config = dict(
    encoder_stem='single',
    loss='l1',
    decoder_activation='leaky_relu',
    decoder_blocks_per_level=1,
    eps=1e-08,
    ema_decay=0.995,
    decay_fraction=0.4,
)
Rows from block 9 of the encoder, named by matrix and row number. Each number is 128 + 32 x the weight over its row's rms, rounded and kept within 0 to 255. All counts start at 0. After the name is the row's rms in percent of the matrix's.
# convs0: expand pointwise conv (encoder.blocks.9.convs.0.weight, 256x64x1x1), inputs 0-63
convs0.71 116 [154 138  61  91 140 145 133 124  66  87 134 116 124 147 157  97  87 140 128 164 128 115 170 109 124 165  83 169 136  78  96 195  85  91 124 102 126 122 139 176 149 172 127 189 127 156 116  63 147 104 151 150 170 167 130 126  75 197 132 115 163 116 133 124]
convs0.72 103 [100 148 113  85 151  91 159 100  74  88  79  88  78 150 112  42 129 201 146 174  56 151 161 157 137  99 111 124 131  86 132  89 109 133 159 111 111 102 140  93 132 135 114 111 123 166  77 124 142 135 114  82 137 153 165 116 113 128  56 141 139 130 149 131]
convs0.73 095 [163  77 132 152 143 100 130 141 130 116  95 131  81 124 138 179 154 146  83 101 125 133 104 111 118 181  65 114 122 154  97 212 112  95  33 125 116 141 100 120 124 100  80 115 121 162 120 123 198 150 164 149 103 117 149  92 172 147 127 168 118 135  78  97]
convs0.74 088 [148 111 182  91 148  88 102 125  96 104 101 135 109 192 135  80 112 110 127  98 141  64  99  70 124  55 106 148 152  91 106  94 135 126  99 100 125 152  89 118 149 168 131 151 180 165 113 162 101 199 134 113 144 182 160 169 130 126 121 112 113 187 145 157]
convs0.75 093 [139 164 102 126  75 114  94 141 105 154  45  76 122 140 127 196 115 143 121 181 154 165 166 127 108 137 147 126 119 115 154 185 156 165 111 158 159 148 163  89 168 123 143 165  88 118 156 111 111 168 104  76  54 144 173 149 128 130 102 161  85 112 121  96]
convs0.76 106 [102 122 108 134 147  94 124 102 179 111  91 146 104 100  96 159 165 136 105  78 120 138  70 120 104 105 125 173 161 126 138  87 175 205 139 148 168 151 120 128 158 124  49 160  90 142 192 169 130 170 104 133 115  85 167 123  71 136 153 121 118 140  79  94]
convs0.77 125 [163  66  55 113 128 112 100 143 130 135  95 172 169  84 152 163 158 134  82 117  97 139 101 177 131 111 166 126 136 127 131 155  94  95  98 126 125 167 172  58  80 147 138  94 122 121 169 127 106 128  73 102 119 143  60 127  80 104  71 149 144 117 160 157]
convs0.78 077 [ 88 142 156 116 135  89 101 151 112 157 137  91 170 143 148 157 142 184 144  78  67 195 100 119 155 149 123 188  94  63  94 164 173 142 123 162 140 148  98 123 119  84 116 125 106  73 105 114  70 105 126 131 123 121 170 130 124 138 141 149  98  74 141 197]
convs0.79 116 [189 117 107 134 106  95 164 112 122 152 165 219 109 149  81 103  95 178 157 150  82 106 128 138 181 127 172 137 131 123 129 150  91 196 140 103 108 151 158  99 129 186 140 154 125 128 118 124 146 152 164 101 137 142 185  84 124 101 143 157 197  93 126  92]
convs0.80 101 [153 121 133 113 124 163 124  96 141  94  22 140 156 118 123 146 185 155 100 174 156 117 150 108 140 141 146 122 147 124 120 135 211 144  77 126 123 110 196 206 140 106 162 122  96 195 118 109  91 129 113 122 104 120 130  89 147 151 132  65 145 103 145 132]
convs0.81 109 [124 118 164 161 174 189 129  68 129 139 114 166 169 100 193  68 141 152 134 138 139 149 106  63 110 121 133 108 146 159 137 111 170 156 128 174 100 152 117 110 102 168 102 168  72 115 152 132 220 141 134 121 145 171 136 178 103  89 121 158 128 109  93 136]
convs0.82 103 [104 103 113 211  84 109 115 185 149 126  55  84  94  74 125  95 186 151  80 176 114 121 155 154 138  91 150 131  82 175 132 183 103  96 165 148 137 136  90  99 138 146 152 146 112 133 142 132  96 177 113 146 163 128 116  74 130 123 105 141  97 138 162 115]
convs0.83 098 [129 108 133 187 146 139 106  87 119 158 105 118 117 144 134  90 140  59 164  78 162 182 130 131  52 156 137 155  87  98 115  95 134 149 155 125  86 141 136 132 130 169 141 128  96  35 189 114 133 107  96  74 139 155 125 136  86  88 132 145 169 121 172 122]
convs0.84 088 [138 100  89 159 120 102 101 126  96 131 146 120  32 117  82 169 131 100  97 155 118 119 112 110 131 129 133 145 107 110 173 138 162  84  98 119  77 126 174  74 162 138 102 114 120 109  89 109  39 111 153 119 111 179 120  93  83 108 117 187 114 128 191 143]
convs0.85 095 [ 99 143 133 118 137 145 136 176 107 113 161 146 171 128 138 148  97  95  91 156  96 112  77 157  73 131 110 175 133 101 133  41  99  83 140 126 163 201  85 119 110 113 185 129 134 129 101 189 123 168 152 114 102  75 117 106 177 120 144 155 125 105  84 173]
convs0.86 119 [155 166 131 112 132 202  69 140 149 143 117 119  78  91 111 125 144 165 120 140 174  79 102 120 122 204 146 120 124 146 138 180  58 118 152 114  99 185 128 129 140 137 153 106 101  86  64  83 109 113 177 132 141 159 106 111 100 181  85 133 163 159 122 122]
convs0.87 097 [ 78 138 121 174 141 167 207  98 119 130 178 129 120 104 129 143 181 150 132 142  87 172  97 120 152 138 123 109 114 150 117 143 127 127 115  99 129 153 128 168 111 105  78 102 186 158 113 128 143 124 112 110 192 116 126 109 112 152 132 201 199 220 153  98]
convs0.88 086 [150 112 170 163  74 118 109 119 134 166 128  90 133 192 136 142 111 139 121 108 160 173 126 109 163 126 118 165 141 119 180 141 166 122 143 121  76 154 159 180 111 129 113 138  53 203 113  71 185  81 112 137 129 146 129 132 152  88 160 140  53 136  95 110]
convs0.89 114 [122 137  85 158  99 176 128 183 110 139 137 127 127 112 173 146 119 116 150 161 197 153 102 136 134 174 181 153 126 178 134 161 140 149  75 115 178 140 146  78 214 126 177 142 123 130 125 127 166 130 145  91 127  78  66 125 123 183 170 129 106  80 136 142]
convs0.90 105 [158 121 118  84 145 164  62 125 120 155 103  78 134  69 137 146 163 173  69 130 154 154 130 157 130 107 143 145  95 150  78 154 144 129 137 109 100 132 175  94 146 120 151 178  82  92 200 120 176 122 135 139 177 108 129 111 153 133 122 138 157 201 119 196]
convs0.91 109 [ 93 102 110 150  78 158 137 166 154 149  91  90  35 133 113 135 150  92 183 134 128  99 102 104 217 109 163 154 118 157 128  90  93 139 126 120  95  93  99 130 161 144 100 125 116 146  94  86 139 102  77  82 167 162 170 125 178  87 103 115 115 107 119 130]
convs0.92 083 [151 167  99 122 152 153  95 128  73  92 122 125 162  95 143 113  75  68 162 117 148 175  86 120 142  80 159 189 164 106 163 172 113  95 184 101 164 110  89 123 158  83  74 155 167 110 152 136  87 161 102 160 155 107 124 156 144 130  97 129 111 107 124  70]
convs0.93 087 [137 183 125 107 160  65 112 104 127 161  90 114  64 119  90 129  87 161 199 124 143 141 113 131 174 125 162 124 142 185 107 141 128  83  95 101 127  87  95 148 125 154 102 144  59 169  63 160 132 100 119 125 113 139 156 173 151 136  68 164 130 114 166 111]
convs0.94 105 [135 123 238  92  87 135 129 171 107 131 178  97 136  99  85  67 137 120 105 150 105 175  98 164 167 154 172 111 129 127  97 122  90 113  77 149 127  90  89 118 102 156 130 102 115 123  85  78 138 142 159 116 164 112 126 113 132 190  86 178 126 115 104 126]
convs0.95 100 [166 160 159 101 153  73 158 114 160 125 139 171 143 120 140  99 140 127  89 214  76 120 168 175 135 161 107 137 147 122 106  79 128 191 103 107 148 180 112 123 147 100 182 108 116 189 137 110 127 167  95  98  99 153 199 165 154 130 131 117 146  94 101 128]
convs0.96 099 [123 101  76 115 143 153  97 135 108 101 130 119  79 157 174 146  94 119 113 138 182 179 126  86 128 114 133  91 167 111 111 146 132  69 139 116 133  63 161 134 138 201 142 126 179 115 106 104 107 139  71 113 133  83 122 155 111  94  79 182  96 194 178 113]
convs0.97 108 [ 99 136  96 118 123 139 130 133  89 151 180  90 156 118 163 148 186  72  94 209 130 140 106 168 115 141 152 149 104 174 193 106 101 152 137 117 109 116  72  79 153 165  97 124 130 114 110 138 102 126  90 165 173 175 154 138  59 150 185 114 130 138 135  94]
convs0.98 081 [135 126 123  90 127 172 167 172 105 141 117 117 148  85 127 102 138 167 179  56 145 146 137 148 142  83 123 121 131 108 147 103 122 117  75  75 108 226 158 116 171 132  99 123 186 111 155 117 178  58 138 126 110  94 145  90 170 100  83 104 104 136 129 139]
convs0.99 105 [117 108 175 156 147 127 128 163 173 150 132 162 147 135 145 150  91 130 110 178 142 194 163 126  80  78 180 196 104 116 137  97 163 166 167 175 127  92 174 145 152 144  95 144 123 166 179  72  96  88 113 117 100 126 126  95  87 156  70 147 139 154 143 130]
convs0.100 106 [101 135  95  98 176  81  83  88 187  98 158 142 124 143 102  75 159 125 106 163  98 152 143 116 143 117 159  67 103 165 143 125 105 118 154 101 140 106  95  81 103 121 131 145 181  88 108  72 154 162 139 126 104  41 184 103 150 135 148 102 161 104 127  87]
convs0.101 113 [143 143 175 136 129 109  58 148 115 121  74  93  87 109 146  71  69 115  71 139 108 122 129 134 134  48 108 168  90  97 157 145 156 112  81 137 160  84 160 122 108 105  98 147 161 159 136 155  79 115 144 104 121  97 142  85 155 132  84  80 128 141  70 104]
convs0.102 097 [171 176  92 127 168 126 105  68 179 113 138  53 107 172 121  95 116 137 155 117  75  84 170 111 131 109 121 116 145  86  82 170 127 132 106 133 143 143  86 108 115 137 110 203 126  93 127 180 145 129 136 155 123 141 106  96 193 117 160 153 172  71 113 116]
convs0.103 095 [128  96 143 139 141 134  94 133 116 135  96  76 152 165 128  79 168 178 146 121 164 140 136 116 103  94 121 141 123  48 250 113 169 180 172 131 150  91 131 123 150 153  87 168 124 107 107 103 158 110 160 116 182 154 144 129 135 137 125 131  89  77 122 126]
convs0.104 122 [143 202 160  99 136 144 158 144  98 133 104 124 155 146 132  98 130  98 118 147 136 129 162 106 159 171 123 154 130 113 200 142 116 188 161 166  94 178  77 123  71 140 180 132 104 118 132 128 119 129 163 130 118 152  71 194 148 143 169  62 183 171 142 129]
convs0.105 107 [155 147 148  89 141 130 140 129  19  86 135 129 132 142 156 124 142 139 138 131 137 115 156 197  77 141 119 147 154 102 135  91 145 180 180 154 140 135 176 148 115 110  82 143  91 142 114 116 163 149  95 194 182 144 109  99 157 151 145  79 159 173 146  77]
convs0.106 071 [160 111 152 164 106 175 136 156 179  88 175 111 142 185 187 148  95 110 117  96 117 166 112 114 142 167  98 144 103 157 126 156 176 119 142 151 101 101  44  77  87 125 137 120  99 171 127 161  83 125 120 178 149 132 180 134  86 125  75 136 126 134  75 131]
convs0.107 118 [ 98 154 112 105  62  72 111 140 144  86  88 106 104  98 190 186 141 116  90 143  98 159 135 177 135 126 105 186 209 141 147 107 152 114 127 165 101 113 133 183 117 117 133 102 143 120  68 156 155  83 105  98 179  93 102  85 152 112 153 125 124 153 137 148]
convs0.108 111 [101 169 127 145 160 152 168 149  69 151 129 124 114 170 105  74 168 116 186 159 111 130 193 112 131  78  99 175 155 133 162 126 111 109 142 117 160 133 158 175 146 152 157 122 131  57 107 139 120  82 135 170  73  90 146 117 113 168  75 108 192 140 118 153]
convs0.109 081 [130 169 185 121 160  97 113 120 119 164  80 149 159 151  94  94 203 105 113 116 168 149 121 130 120 156  91 154 161 133 116 157 150  86 112 126 142  99 142  75 147 114 103 196 134 207  70 124 143  93 149  81 119 154 105  95 156  80  97 180 118 145 162 127]
convs0.110 109 [128  86  89 147 133  78 158 188 150 156  91 121 154 133 151 139  83 119 104 134  80 185 119  74 168 122 117 161 117 118 134  98 166  72 147 107 197 114 135 145 117 183 126 105 135 105 121  96 123 146 163  93 143 173 170 109 101 136 142  80 137 196 161 186]
convs0.111 077 [201  45 142 154 173 123 113 121 143 147 162 167 135  91 106 174 143 171 103 172 119 128 108 100  85 105 136 124 147 149 156 132  90  94 149  80 126 125 132 162 161 158 126  70 159 101 139 163 189 134 120  79 122 158 140  77 176 114  82 109 137 103  92  95]
convs0.112 098 [115 104 105  85 160 139 159 146 190 123  89 142 158 112 183  88 137 152  65 116 170 207 141 170  76  70 154 130 110 106 103 104 115 176 105 163 120 104 133 120 178 147 114  90 140  99  89 143 125  74 111 160 125  91 121 138  94  93 187 119 110 144 145 113]
convs0.113 099 [177 119 138 182 119 144 109 108  65 100 123 105  94 128 125 116 133 154  69 171  81 116 129 126 121 153  59 125  92 125 106  79 140 154 178 115 132  75 177 158 126 167 119 161 157 138  86 168 158 143  96 133 122  69 118 115 112 196 152  90  86 134  92 167]
convs0.114 089 [ 98 110 130  77 137 114 137 137 156 164  68 200 126 106 115  90 111  89 132  99 152 168  82 109 137 146 105 122  87 169 129 200 134 139 111 132 146 153 172 130 160  44 152 138 123 133  99 119  72 128 146 165 139 149  59 138 174 111  93 136 129 147 188 150]
convs0.115 088 [127 176 158  88  89  94 171 113 117  66 145 143 133 171 113 130 138 154 145 132 133 118 152  91 135 132 142  91 118 207 120 110 189 142 150 129 171 144 130 143 153  56 139 100 109  36 170 107 156 162 110 146 142 112 100 179 124 126 151 137 157 105  59 116]
convs0.116 113 [148 104 149 144 111  87 127 116 166  98 112 149 114 125 103  76 144 140 159 130 166 184  78  96 136 145 107 157 160 112 140 134 142 116 158 138 112 130  97 151 147 137 211 123  95  32 104 120 195 159 113  92 101 155 120 159  59 143  92  75 166 158 108 126]
convs0.117 108 [142 215 147 126  54 134 166 108 109 112 172 131 108 117  95 100 126 117 167 106  55 116 104  79 150 133 134 173 174  92  93 166 138 161 107  84 141  63 106 130 116  92 131 124  81 114  84 136  82 133 159 100  88 177 154 118 163 141 113 134 138 123 159 109]
convs0.118 116 [137 111 147 131  42 103 170 182 130 119 102 174  90 134  77 131  96 123 127  83 100  54 109  73 161 166  97 162 167 165 132 130 116 139 111 168 163 109 111 154 142 179 118 146 132  89 145 170 111 131 166  88 121 114 172 116  67 115 142 116 113 160 117 172]
convs0.119 084 [149 140 123 152  79 192 160 118  99 107  96 128 183 126  90 139 123 160 116 125 172 139 192 175 173 105 124 130 142 153 147 147 115 139 187  69 178  92 137 128 116 110  98 111 142 129  65 120  43 126 126 121 147 184  91 153 115 135 116  99 152 174 114 172]
convs0.120 108 [149 170 174  99 120 163 142 105 138  85 151 109 157 123 117 147 147 174 139 167 125 154 164 164 171 109 139 113 113 117 163 138 113 150 128 126 138 152 105 141 125 117  35 126 152 148 158 161  99 145 124  75 118 186  49  47  79 107  97 120 174 124 170 156]
convs0.121 085 [117 157 115 117 160 100 190  73 136  83 127 171 107 132 112 139  80 140 103 178  46 110 122 127 194 127 161 104  86 115  87 121 129  85 190 151  94 168 150 111 121 114 127  93 125 110 138 175 159 131 149 106 190 153 100 144 113 120 124  87 138 199 141 127]
convs0.122 087 [135 124 127 172 119 103 128 112 179 119  87 165 130  70 128 153  52 178 149 137 157 135  91  96 123 139 101  96 119 172 159 123  45 168 181 164 137  65 157 130 128 155  90 122 135 119 108 123 133 145 165 168 158  76 121 112 181 185  89 124 132 127 143 102]
convs0.123 089 [152 171  36 123 170 112 132 112 146  59 115 143 134 161 117 121 105 109 102 126 166 185 128 139 177  78 170  69 171 120 113 145 189 116 110 141 182 121 141 136 123 208 179 138  95 128 107 131 162 118 107 162  94 122 131 111 135 158 125 165  98 103 108 130]
convs0.124 117 [ 91 155  96  93 145 150 133 148 127 139 100 200 130  88 158 134 131 172 135 136 114  83 137 110 128 121 182 109  98 134 141 147 110  90  91 143  90 110 168  93 179 157 132 115 119 197 113 114 180 115  91 102 138 118 145 161  76 165  64  98  81  67 124  70]
convs0.125 090 [ 71  78 158  87 118 112 109 181 156 102 127 181 129 157  69 138 136 124 149 160  81 160 131 164 142 135 169 113 117 150 166 149 137 156 106  94 200 202 145 113 110 143  92  96  80 111 167 136 112 116 151 184 103 157 142  88 127 132 156 160 109 161 182 126]
convs0.126 083 [116 144 151 115 177  83 125 115 147 150  63  86 145 128 159  80 115 157  56 130 158  93 106 204  96 161 111 162 136 123 133 115 145 181 159  82 152 122 120 100 137 106 135 124 144  98 165 130  70  98 104 120 217 118 132 119 168 115 170 136 100 166 133  91]
convs0.127 096 [ 84 118 107 121 156 124 165 113 103 134 132 146  77 114 104 142 138 161  54  53 120 122 212 159 130 124 137 161  78 174  82 120 151 159 173  51 157 141 117 131 120 137 159 173  94  89 168 125 147 143 151  67 126 142 127 151 137 128  93  84 152 130 145 123]
convs0.128 102 [ 89 116 141 142  85  92  98 137 150 164 109 146 112 131 104 149 104 122 101 178 111 114 127  60 107  83 196 128  76 131  80 150 131 154 148 107 181  68  99 144  78 130 119 127  97 142 130  39 161 103 114 116 115 110 128 108 111 165  72  89 170  90 159 125]
convs0.129 102 [134 117  87 169 136 136 128 163 126 117 184 133 110 140 138 165 171 113 141 123 150 113  95 120 178 143 142 119 166  94 126 100 144 102 116 139 188 123 147 113 122  92 133 235 169  99  99 100 105 126  95  78 192 146  72 165 165 119  61  87 166 117 116 143]
convs0.130 098 [128  87 139 132 145  99 137 166 120 169 128 145 161  76 147 159 107 145 169 126 147 177 141 114 127  72 161 172 146 104 126 182 150  94 122 128 128 154  85 130 149  47  75 108  80 157 159 116 157 185 133 123 165 190 151 109 149  50 149 155 104  95 121 114]
convs0.131 100 [182 167 176 134 138 138 150 123 170  97 144 121  91 136 138 130  95  81  97  75 156 134 160 126  87 142 115 124 155 107 117 158 117 116 127 176 145 121 132  97 137 148 104 118 102 174 146  95 128  70  52  56  67 145 175 149  94 122 174 145 190 139 118 180]
convs0.132 094 [204 125 168 176 105 120 103 138  98  79  72 115 132 140 143 141 168  59 132 146 106  98 157 100 160 181 114 115  49 112 114 134  95 177 101 164 173 171 109 151 124 152 139 139 153  74 101  89 156 136  89 121 128 140  83 174 163 114 164 125 115 131 112 123]
convs0.133 115 [128 139 203 168  86 127  97  93 152  84  93  95 140 140 149 144 142 113 126  69 102 169  96 109 143 123  85 129 205 140 120 175 114  74 149 124 174 140 134 158 112 154 110 173 112 129 146  79 152 163 163 138 157  72 175 119 122 140 122 127 154 154  75 186]
convs0.134 112 [170  95 153 149 144 121 104 107 137 118 152 117 158 136 104 184 156 150 112  81 179 125  93 145 126 116 116 122 119 111  98 154 151 215 140  73 116  81 151 107  69 151 158 152 193 164 141 137 163 105 182 133 134 113  90 127 162 135 138 148  85  68 175  73]
convs0.135 086 [ 69 124 105 127 156 108  95 151 118 129  58 175 128 205 175 121 117 163 138 158 109 121  67 132 170  79 115 142  89 153  99 153  68  91 169 137  98 114 149  81 124 124 127 176  93 101  70 174 107 100 127 158 159 162 149 154 120 103 106 127 128 137  87 142]
convs0.136 093 [122 176 120 184 111  71 124  84 163 108  83 122 121 149 153  91 171 124 125 136 125 154 203  68 135  91 147 166 141 115 125 129  86 126  67 167 162 145 122  98 154 137 172 106 140 123 153 160 100  91 117 119 185 108  90  66 131 127 145  96  64 112 150  98]
convs0.137 110 [167 127 136  95 124 117  88 109  93 132 175 128 123 162  79 136 163  72 169  91 165 130  68 160 115 156 110 102 135 182 142 157 119 188 119 166  30 121 149 111 169 112 117 116 145 118 113 101 148  86 106  82 127 162 129 132 162 119 139  89 157 139  74  78]
convs0.138 092 [136  94 114 167  99 121  75 124  87 123 138 141  87 128 153  96 124 144 155 182 129 136 130 156  92 173 111 130 182  89  95 183  89  94 103 164 164 150 101 118 104 165 150 143 182 137 163 149 131  30 128  71 136 128 150 112 122 136  92 188  93 158 123 164]
convs0.139 105 [147 141 214 177  80 131  68 142  97 102 133 114 145 112 138  89 118 112 105 124  92 129 106 148 113  94 133 120  71 172 157 163 125 152 131 183 115  90 150 209  81 150 100 116 121 129  62 166 132 176 135 148 116 149  97 167 132  90  95 141 131  75 129 116]
convs0.140 100 [127 147 149  84 107 126 105 120 162  67 112 135 142 146  97  78 146  82 136 185 104 168 128 124 113  77 106 145 140 105 109 135  96 134 115 171 143 139 106 127 132 131  99 122  88  85 172 148 143  59 163  56 138 162 183 141  50 109 146  91 151 189 110 102]
convs0.141 092 [142 148 142  92 155 123  81 143 188 140 146 161 127 115  83 183 150  97 163 159  80 148 149 131  79 178 122 163  86 172  92 113 166  67 159 164 120 150 155 147 137  84 150 164 128  96  88 141 116 164 120 164 171  57 162 137 118 156  89 136 104 112 172 133]
convs0.142 090 [105 125 111 107 161 125 133 125 119  82 171 115 149  80 125 113 127  99 188 181  89 211 112  91 110 101 150 159 122 105 140 161 136 104 145  95 120 154 144 130 197 128 115  78 147 164 128 147 127 102 144  37 116  85 125 134  69 117 142 166  76 169 138 100]
convs0.143 107 [123  69 120 116 131 165  73 126 111 138 126 133 154 104 112 119  78 151 140  64 143 133  73 137 121 150 181  71  85 123 110 167 113 168 146 120 132 156 154 177 115 159  88 143 168 101 129  74  50 117 104 130 135 147 133  83  96 110 178 182 173 112  94 155]
convs0.144 116 [161  83 146 166  96 128 101 179 141 176 111 117 128 140 106  90 148 149  80 141  96 122 116 120 172 166 125 171 144 146 120 103 128 138 211 118 138 184 119 126 108 176 119 129 164  98 155 109 128  88  94 182 116  70 115 187 152 129 126 216  90 128 122  93]
convs0.145 084 [132 132 127 149 145 172 102 158 115 154 113 137 167  91 130  65 120 177  79 109 155 132 125  88 107 161 154 156 230 117 161 193 121 197 175  74 120 118 178 122 112 166  90 163 115 134  74 128 107 148 131 144 117 115 162 165 137 109 165 131 120 152 114 132]
convs0.146 097 [142 110  82 148  89 142 123 199 104 159 199 124 125  83 140 121 135 152 183 136 107 109 138 147 153  79  99  72 119 118 202 163 117  95 167 152 135 124  83 124 145 131 103 133  89 153 144  91 139 167 107  92  54 118 151 122 118 146 161 141  68 104  79 110]
convs0.147 094 [138 143 131  96  87 142 186 104 160 147  76 132 129  73 121 103 122 158 120 158 144  80  73 151 152 122  87 162  91 109 130 186 105 127 109  95 159 168 139 144 188 105 100 125  94 169  88 124 154 114 108 172 165 157  94 193  84  74 116 115  95 103 163 158]
convs0.148 095 [172 142 118 179 132  92 131  35 156 186 148 161 127 174 165 129 130 139 154 153 140 138 171 180 133  97 180  95 118  98 106 104 115  73 124  93 136 157 112 116 139 163  60 135 169  85  98  89 140 125 163 152 141 108 176 145 164 113 137 136  77 152 105 105]
convs0.149 088 [162 191 106  63 132  90 108  88  91 132 102 162 153  64 126 123 110 111 135 169 187  90  82 183 129  82  98 150 181 130 171 120 164 156 153  91 195 131 126 148 109  87 163  98 142 127 139 124 128 132 113 155 115 124 167 154 130 159 114 148 164 150  70 139]
convs0.150 114 [119 164  76 136 150 117 151 112 138  91 137 130 168 173 124 167 113 185 129 111 114 174 142 171  97 120 122  95 171  92 101 127  84 165  96 174 178 124 199 125 106  98 221 126 115 144 150  90 151 126 110  99 177 146 161 139 170 173  98 127 124 103 159 161]
convs0.151 086 [137 116 151 114 108 108  88 123 216 138 159 107  96  86 160 137 127  85 138 131  92 109 103 168 163 169 141  87 136 121 124 145 141 127 169 115 151 150  82 168 124  81 149 141 138 148 102 126 109 112 182  86 107 120 129 110 172 155 198 113 186  80 213 156]
convs0.152 113 [125 131  60  80 173 170 116 165 168 102 171  97 133 114 139 133 125 157  90 122 123 161 158 171  83 114 111 142 132 149 188  90 159  78  83 130  73 179 124 108 103 107 152 164 125 156 115 152 164  88  74 123  82 121 152 176 130 135  91 113 183 103 152 103]
convs0.153 103 [116 117 107 126 152 145 143 108 147  62 116  97 165 123 125  70 109  47 125 128 164 134 135  93 127 121 113 132 171 113 134 174 170  58 144 115 175 111 122 131 162 119 139 103 159 186 154  53 120 120 155 117 118  89 162 136  89 128 173  93 105 159 158  53]
convs0.154 113 [148 141 133 168 125 129 131 134 133 140 118 149  65 108 131 122 138 150 132 180 133 152 115 178 157 133 191 120 144 107 150 164  98 171 146 117 167 164  96  65 118 100 150 148  94 183 127 101  84 147  65 180 101  82 136 142 160  86 129 131 192 181  65 103]
convs0.155 106 [125 124  85 220  68 147 124 131 133 130  98 152 108 127 188 136 137  90 116 125 118 174 146 187 131  84 117 149  84 157 112 124 147  86 152 142 156  92 135 104 134 106 205 165  88 165 117 150  98 112  93 189 115 127 167 113 152 134 112 176 141 164  89  89]
convs0.156 112 [193 140  71 163  65 120 110 110 151  69 155 138 152 161 125 114 156 109  88 199  97 144 133  99  75 112  96  83 156 137 125 191 175  74 136 102 120 204 135 141 140  87 132 137 125 134 133 124 164 159 138 100 122 107  78 141 138  90  87 113 131 145 124 107]
convs0.157 099 [ 98 173 128 113  97 164 122 148 146  81 121 117  83 164  83 130 120  80 200 155 103 105  90 155 151 130 109 130 120 123 148 139 115 109  38  76  54 150 131 120 130 133 136 140 130 137 116  92 192  99 118  73 135  99  84  96 155 108 150  80  79 164 126 139]
convs0.158 105 [141 144 172 136  57 114 121 109  88 131 146 181  77 150 123  99 124 157 123 100 112 137 112 113 178 153 105  99 115  84 140 149 137 117 111 109 119 162 116 137  76 114 164  82 137 156 152 145 157 141 108 110 149  79 110 128 128  90 105 155  29  52  67  84]
convs0.159 079 [112 111 156  85 140  80  99 163 171 166 128 132 178 107 100 110  81 100 148 144 112 107 152  96 180 134 141 169 167  74 207 111 172 152 110 168 159 139 136 162 130 105 103 114  65 136 141 182 159 108  90 143 116  86 124 139 114 149  65 158 152 167 162 121]
convs0.160 111 [124 174  83 127 146 154 201 134 140 110 177 185  95  87  99 150 152  97 143 108 144 125 111  88 131 139 105  90 153 182  46 144  62 136 136 118 188 175 173 132 113 123 103 169 162 183 102 136  94 127  86 120 107 132 120 102 122 123 102 165 132 105 103 109]
convs0.161 097 [ 80 163 101 126 185 106 192 125 128 115 129 150 111 175 142 181 137 134 118 123 101  90 171 179  97 108 213 117 124 128 207 104 144  74 139 130 100 160  97 110 180 122 159 113 129 140 137  67 125 142 120 126 102 151 127  95 132  60 110 109 165 151 127 101]
convs0.162 092 [154 111 136  87 172  94 145 122 156 100 123 135 186 147  89 112  97  85 137 118  89 131 134 117 140 196 167 113 140  88 104 154 156 122 128 155 124 139 163  96 158 120  88 115  69  96 171 101 152 172  71 196 142 171 156 124 169  93  55 125 171 103 144 135]
convs0.163 086 [101  92 183 118 182 123 129 145 123 115  93 143 145 136 115 137 108  90 126 146 135  53  86  64 122 116 130  95  95  85 158 147 109 123  45 102 128 138 136 112 134 161 126 132 145  66 101  86 127 191 133  83 156  92  98 162 140 167 161 148 147  72 101 172]
convs0.164 103 [115 151  78 157 111  66 133 125 130 122 104  92 112  85 150  93 164  91 126 119  80 168 160 140 103  65  97 174 107 167 120 160 147 162 143 117 113 174  93 138 133 170 163 163 137 125 118 142  38 129 107 125 108 179 118  86 140  98 101 135 123 188  71  99]
convs0.165 086 [144  87 137 135 200 205 105 148 113  79 148 130  90 114 121 158  62 123  98 113  74  72 109 150 114 110 157 167 118 136 118 117 156 222 147  89 101 137 121 158 113 149 106 125 152 128 128 104 106 125 152 123 123 131  82 150 150  70 133 123 118 168  65  94]
convs0.166 094 [141 104 144 129 117 136 144 101 190 149  87  98  66 107 182  99 163 129 128 155 119  80 173 114 192 151 159 106 109 125 158 127 189 143 135 139 156 118 136 181  79 170 124 117 144 130 159 118  90  75 149 144 119 170 165  50  97 171 116  89 129 118  83 121]
convs0.167 110 [157  93 147 131 115 112 149  92 132 139  82 169 124 124 163 114 121 147 128 106  79  85  57 114 120  74 114 139 112 101 149 188 159 118 119 102 141 151 113 151 109 157 106  93 105  99 178  99  48 117 166 166 164 108  81 177  74 164 169 184 108 102 128 142]
convs0.168 094 [155 150 110 132 191 111 164 125 104  94  93 138 126  33 140 130 179 156 171 107 146 143 122 138 100 119  35 158 114 115 105 141  95 133 131 143 124 119  81 122 121 136  99  80 136 162 167 190 113 147 143 191 154 124 128 109  49 133 121 160 129 124 112 160]
convs0.169 104 [164 175 112 135  82 168 133 173 138 109 102 242 171  92 129 143 154 111 129 171 101 127 176 154 153 114 122  93 135  77 140 106  97 148 107 112 127 154 117  93 188 127 107 168 131  88 163 117  92  80 143 120 114 104 112 103 108 179 136 186 160 123  97 128]
convs0.170 090 [140 129 159  81 112 126 146  90 112 122  62 168 160 157 147  47 125 110 150 129  77 110  56 146 135 177  96 137  93 108  95 104 133  96 173 100  83 107 108 141 206  94 129 130 147 146 130  99 156  92 153 123 136 134 112  96 124 136 113 129  89  53 163 155]
convs0.171 105 [168 104  87 109 158 111 130 176  96 211  91 164  87 130 124  89 168 132 110 117 123  74 120 116 130  78 162  93 160 189 126 140 145 178 117 181  76 127 114 107 140  98 145 164 131  71  90 160  99 101 116 150 125 120 107 202 175 146 136 122 134 132 150 125]
convs0.172 078 [139 179 153 142 139  91 126 184  77  91  89 115 115 114 153 115 175 131 138  78 172 137  90  85 163 172 139 173  63 131  72 104 180 107  93 143 147 102 162 138  81 154 120 152 157 163 121 137 123 116 132  93 180 119 148 197 185 122 121 133 140  87 117 130]
convs0.173 093 [114 187 162 121 174 157 126 152 150 154 128  96 139 159 157 101  87 112 152  62 100  95 102 116 117 119  98 118  94 190 123 151 144 119 192 145 123 140  77 153 115 153 126 140 144 111 128 117 148 125  70 165 118 124  89  56 148 148  40 102 120 114 169  75]
convs0.174 077 [106  73 177 148  97 123  96  91 130  73 104 128 153 103  83 141 149 156 140 116 120 140 132  85 151 196 136 168 164 150 163 106  93  93 126 191 114 191 132  73 147 165 130 113 123 198 131 155  84 103  97 138 115 115 124 130 146 113  77 123 162  71 167 151]
convs0.175 107 [172 151 131 146  87 115 150 109  98 171 138 161 126 213  86 114 131 108 127 133  99  75 140 119 144  89 109 144 125 170 112 114 150 158 190 133 177 154 153 145 135 158 177 132 152 190 150 126 121 198  78  86 176  92 118 114 141 165 122 161 140  67 101 142]